A small image embedding model, trained from scratch: 145000 training examples.
Rows from block 11 of a small image embedding model, named by matrix and row number. Rows with one number belong to one channel. Each number is 500 + 50 x the weight over its row's rms, rounded and kept within 0 to 999. All counts start at 0. Numbers have three digits each.
After each channel's rows are labels from the 100 images, of 14976, where the channel reaches its highest value: "responds to" is what is common among them. Only what is clearly more common there than usual is listed. The data: rendered dice on a table.
# convs0: expand pointwise conv (model.blocks.11.convs.0.weight, 256x64x1x1), inputs 22-43
# convs2: project pointwise conv (model.blocks.11.convs.2.weight, 128x256x1x1, transposed), outputs 22-43

convs0.125:468507511531506531502500578525444491542467528491453444464439563510
convs2.125:444554543522590483591520398540404397501473451453472465433443461440
responds to: six on top; total: 6

convs0.33:461537455499475529481565495535518483442466533548401532438511521585
convs2.33:514490375535473548549533592518471580488505566514535555593588517447
responds to: six on top

convs0.219:406440523522534501483430483493584531607501463539418436407512429446
convs2.219:496438499473501519553538512398479447475495562501462527561365425552
responds to: five on top

convs0.237:503420517544492516538509493490590483511520459585481525492522470569
convs2.237:525609581426430456450609539535499525564488516574478514516496494483
responds to: five on top; total: 5

convs0.178:415571411576508560434520582414479547414483562495455452451530506419
convs2.178:495544498470500502513553487535505535455585576485466494592414405479
responds to: four on top

convs0.136:514526463484423613498489590447402479474476506518424558421488492543
convs2.136:517461490540514452534495492527520522484518521475506487575481550511
responds to: four on top

convs0.249:431550482468521626444537534487506552426406515542495532464511568489
convs2.249:573483486555544576557452500492390538473495491505460523577515492456
responds to: one on top

convs0.133:413512526503418527513470449452515427517382512493440574538524560550
convs2.133:573533473450560520533602485536542561510376501568513522507509490377
responds to: five on top

convs0.166:427555467450457653504495448540471501512468438500451546509561531551
convs2.166:589483449432574502579566496502478588569437482563519541533455477375
responds to: four on top

convs0.64:485461438472505558443574505525558507476489523553437550505535510507
convs2.64:497543510518463453505470513498444483519509535540507594482480491558
responds to: six on top

convs0.192:467551485463517523481472507474558535493427448592482525448493494470
convs2.192:508450667481500456477554520515527464499521490537499461586472385476
responds to: four on top

convs0.184:451553505519502527444553547493533483378372530462475442412522490460
convs2.184:483458633543508552441503518505461545469505490508543487490487455461
responds to: one on top; total: 1

convs0.229:395504492495453514436487591473542465522530518530501519441560482493
convs2.229:424447504488502514522567554478503444410616645431502509537458420572
responds to: four on top; total: 4

convs0.12:443416586475462456469497416571552517506500577489460440419524490478
convs2.12:428530410599461618485472568469462509544450524457499562466511514526
responds to: six on top

convs0.75:468479438482496578480500490456484464533413426608448562398462535523
convs2.75:476535525466503457577546512474575454507490515531488464550477494540
responds to: five on top

convs0.250:465455438484560602424552516538581546498444518548394560519475523511
convs2.250:511515549513464465480470510497453486511507551538522606494434438563
responds to: five on top; total: 5

convs0.51:483558495499417552481494543493474426484543603562440441531567449447
convs2.51:471527417455583467473552512552485536515511577455464444534406468535
responds to: total: 3

convs0.41:445526508520498476439438581384553477406435529516532481440548576534
convs2.41:480535466463518422449551448489497448531459436492465469474489463490
responds to: one on top; total: 1

convs0.100:504581488494526561523458507534406540521496526509480478525493490564
convs2.100:524468521536534573491498528460440516450476503586480542549559462411
responds to: one on top; total: 1

convs0.200:534557482503453528538513518516509486390524558534538487540518497468
convs2.200:564503509552518498485404469490573518526505491492419499528542440504
responds to: four on top; total: 4

convs0.138:437402452452445443477539526552652504536488531527493478462547466445
convs2.138:404538466547524549477462604528474494473424502453573474419549499433
responds to: six on top; total: 6

convs0.99:408420481515475522470523522458491430546531447570463562368539510456
convs2.99:494468543532517531513491520391565394480618560451509495566427415592
responds to: five on top

convs0.43:488486513583462437500398504508387544500459386517479521507443481430
convs2.43:637530630441498505594503508528474470496527456474473518520431621519
responds to: total: 3

convs0.116:455662507486509530540468464403451511547464491444466493510485517583
convs2.116:428557560472558478511490540515419432489415530467536520430487460465
responds to: one on top; total: 1

convs0.150:406544430491468556550496500531468558429458609535469416496529424475
convs2.150:491585556564519508507467571491531555453513504480444531570602464456
responds to: one on top; dice: one; total: 1

convs0.129:452504580527462556454483529426598531436417543579488442403486475447
convs2.129:500588520436510483496644490570516570487481547529539501478513465494
responds to: five on top; dice: three

convs0.251:470486538490427510499586596410574503460538558528441463419521540457
convs2.251:493545512428566472420533449455498481477451523537516588481532440440
responds to: one on top; total: 1

convs0.44:437554474538491555407523549444498478518453500468479414441543480439
convs2.44:458486583546526426498498500527488386512446505490520538535455388485
responds to: three on top; total: 3

convs0.252:511414514530494478421517525585498565474527495480510471493494488456
convs2.252:463511512544443522473434487513451432535485432508473564427430553527
responds to: six on top

convs0.32:460459480456385579500569481594516513479510496531448443462606520458
convs2.32:490450407535446535578493557552441553567425521487587546461452559491
responds to: six on top; total: 6

convs0.167:484476533452465433426573568454531582524515530568459468471548538428
convs2.167:482518538555478608544446531468419456558410450417544576421544515469
responds to: six on top; total: 6

convs0.221:471428417495502526480565431592595476514465501532442491517553485471
convs2.221:486548524502472478487491509460484467551504492533465579464510534560
responds to: six on top; total: 6

convs0.83:522477573576481507552545432562492473474531409461585472546473548442
convs2.83:414576424471447543571566491526553580516526455525502513551492563522
responds to: dice: one; one on top; total: 1

convs0.173:482539489481414563444485483464519548450530543526467511450518588540
convs2.173:524494463495549512458422474400535544482500495517449526506550412498
responds to: one on top; total: 1

convs0.119:436422555513476463497523448493512508477538389505512409542446560424
convs2.119:570580510459419544472518515555559508532534419486519577509502539533
responds to: six on top

convs0.233:484517504475451491489436558445467401488486528485515506540602388524
convs2.233:438538459406531493562569513544506516486476573527483502528451476549
responds to: dice: one; total: 5

convs0.224:474515601522433454543496447576551570534526447493535529519481482514
convs2.224:450471482465547525606518508537486551521523557470502563496514539601
responds to: six on top

convs0.28:441523406503403561377502543378461409549452547532473526465483461485
convs2.28:531483455485582482457461470368516521554481521473479524513541429464
responds to: dice: one

convs0.210:485504472483418510413538543477463439488465498552543524471453553532
convs2.210:523473496512435515471514560326515437425625557422473536538463399542
responds to: one on top; total: 1

convs0.207:459607562464421485466520516487437591485483513579438516460476527543
convs2.207:522488584504478477435557483527452553451524545526425518545510495521
responds to: one on top

convs0.211:472513436436497538467503534495383482435490514507486599518491546499
convs2.211:549432443507551511568473535491470532500568517455492542564498531480
responds to: four on top; dice: three

convs0.240:445580504484456526479545547475529514467398579516419521472522453458
convs2.240:527437544532488490504523542486500530481463490538516570509493398446
responds to: four on top

convs0.244:454443401496494568450474546413579430528501452541489476496560540466
convs2.244:488522491500492470432517452480483453523541516410412485493497452525
responds to: five on top; total: 5

convs0.154:538568545522418487474475486430522484503474532458550498440491547539
convs2.154:508493581445542424534494471452522446460434412454530582459392413471
responds to: four on top; total: 4

convs0.223:441427533542477488555600462513444456477533519454478401542467458544
convs2.223:549461610530498422419513515524419474512492454544503509474459427463
responds to: dice: three; four on top

convs0.157:511485501498419426460498402530569514514539444510547505609485469490
convs2.157:462440532476528475543542526553485471505540547467421506460399506598
responds to: six on top

convs0.70:399549504467558548470511509409461492462583561508457430542569412411
convs2.70:546558446466567503489602524592526556509559550489450475599408458464
responds to: four on top; total: 4

convs0.238:470626524443491497451480480505433543456441499562497535518498419509
convs2.238:456486597522572507451575502521450475473473509561445475502539501466
responds to: one on top; total: 1

convs0.158:472456515514446479529442471571437512537496441462521471611463518520
convs2.158:594534493430397551491491538530570571556531421523560578558555547479
responds to: one on top; dice: three

convs0.120:477444487511497433526526424543478473509539426453465455540402529464
convs2.120:611475544500464577516476531592487563454526485571446571552409550557
responds to: dice: three; six on top

convs0.151:436454527474442530452538462596467555415456480524479499450575534468
convs2.151:489464393520512518575523598572425591535426512540547531506443518489
responds to: six on top

convs0.81:465482560538488442551536413512509560492590419483527517540435580470
convs2.81:619440523509532536553471521576484614445518465478506475509516585430
responds to: six on top

convs0.89:455573455512434637508505460515462500482479454501424538508573539537
convs2.89:581494457424579503574577487492488573564426482570508543529452474371
responds to: four on top

convs0.245:456607395498502563530461510463534518525456598498527485467518455502
convs2.245:461567538493540508498593548469492519500461460551459497511540440477
responds to: one on top; total: 1

convs0.135:429478588497426541466561538399589534437481524524423481381495507474
convs2.135:474559502416584453437579460485521479481443517531512593450499425441
responds to: dice: one

convs0.218:476538552520421609463504431422518523521541509501420538448468565539
convs2.218:464464557470520404437551459525488511515449514509488440449446527509
responds to: four on top; total: 4

convs0.225:481564507592440446469541409597474548551493479475395572492453577546
convs2.225:444541467522540553609548459619477559462500549483465515525530553564
responds to: one on top

convs0.194:479396571483426463483512469562560528433511534458518420418461473425
convs2.194:375459456579494542513403621520452486521438476430553559458478529511
responds to: six on top

convs0.159:442466452459466563474565537533515475453561590514503504535562489459
convs2.159:487508521523460430487476494518448469497540545545469608478429471600
responds to: five on top; total: 5

convs0.208:475434524506523465561598432530587495486582460496485497571467488463
convs2.208:486452511502448466523540521561512489504592531532394530522437520630
responds to: six on top; dice: three

convs0.22:485575531498496516528553494440551602457416634512481531512492471485
convs2.22:451620596456595474533517431441493376459497496541463574487412488543
responds to: four on top; total: 4

convs0.202:492441439504533514469462434548569528637507494578439496565534528580
convs2.202:529669509422521496455589459500504499531514490547513495389535535451
responds to: five on top; total: 5

convs0.187:454460464503487548470555465569489456461467510545451511524497513523
convs2.187:501551468480457527489478589567414548512437501487570530457471534490
responds to: six on top

convs0.176:408512543404448613497530545519556520451555496492506460478466464552
convs2.176:581547550495555470551526363485410435483483489462421464478469533462
responds to: four on top; dice: three

convs0.68:431486567523465505480591536413554509444483522506463479363479510460
convs2.68:469577510401560459473642454522511480499443517559526573459488448481
responds to: five on top

convs0.108:496548534521454510518566470445608550575425612535468454463453476472
convs2.108:484537518526503541550489491493368433502414488403605566437456515472
responds to: six on top

convs0.243:420466563493478469485454436509593513452463589450451455445533519407
convs2.243:385468453583461605480455642501450524500436537429546545493506480492
responds to: six on top

convs0.121:477484442483458551437512477465458441348612513538523478388548484534
convs2.121:503513554527565504545491377445432394477452466487423512454427527428
responds to: four on top; total: 4

convs0.31:491517498453487503533569491506546536449448507582500412429430519431
convs2.31:452536520556446548440488598581440457435423513442532563468495525535
responds to: six on top; total: 6

convs0.56:453549451461411495500585550555474492462419420536524487482443444505
convs2.56:499464609511462552523566522498480549466443485525494450488409503500
responds to: one on top; dice: three

convs0.24:525389470548485515537464473478573466542546456574480511497574492531
convs2.24:546628578430428446455626539539508517579497514559485483475520505506
responds to: five on top; total: 5

convs0.114:463478491529464458417507535485585511558435497422502398536459454513
convs2.114:477542539433418445490593522506544524545485497503468517481429382531
responds to: six on top; dice: three

convs0.188:387505494437426491508540476497486448470397606423480453470462506516
convs2.188:428485425579441533508444622422462532520538537413519541562484427505
responds to: six on top

convs0.117:491515426445543473459452513442447447548509596539554537530550437505
convs2.117:473561516431537567587453462503489421482411501465463507468449517469
responds to: one on top; total: 1

convs0.96:423453580459428462500464437526595523468469585461463465446495480433
convs2.96:381478437595483606501470619498440525512424514434537555492512477499
responds to: six on top

convs0.46:443503474525530529432491488490522566591406529580479547432496460615
convs2.46:443503493423519498543576516541516537487489584497518483540504449548
responds to: one on top; total: 1

convs0.156:389572505471454540519488522459465524500528551524475437521532405431
convs2.156:564561463468571486500574567605524601494566537483488490595430437458
responds to: two on top; total: 2

convs0.105:539470527568500467522483401585531485475513421483602489565426504461
convs2.105:399566469461475527600611500565477552512491537485527471557482524512
responds to: dice: one; total: 1

convs0.0:506638515484495482467523541454505497547326584493431440461517426556
convs2.0:498495609526475520480529491481485510489545495532514473536461393403
responds to: one on top; total: 1

convs0.152:459415507530485510558575427486479440485518521476430440507424456509
convs2.152:516430608550455396437518559601461504461486446553581491457490468499
responds to: dice: three; two on top

convs0.254:464472575465475425501513519560519511505506538502483496484556517501
convs2.254:422492539533551550538507476498469337430448458460445530434424525496
responds to: six on top; total: 6

convs0.222:543464529547502455494464374613507459459517415498547450568429513459
convs2.222:381546479454469534589597538552499535533482522512505528544481502501
responds to: dice: one

convs0.144:409488558456513416433400514433501522470523525537492402453510462526
convs2.144:468554457493527515613611465575461563520420548544516548528472530436
responds to: three on top; total: 3

convs0.47:441559483465492489477480418489500563555441559550374507550527525562
convs2.47:505548458446449471474634445587489543579440446603508517432514591410
responds to: five on top; dice: three

convs0.4:448436493429454501443535564504523484463466572514559463554446496554
convs2.4:507543565478495515546495491579530466502495569483481523428384512500
responds to: five on top; dice: three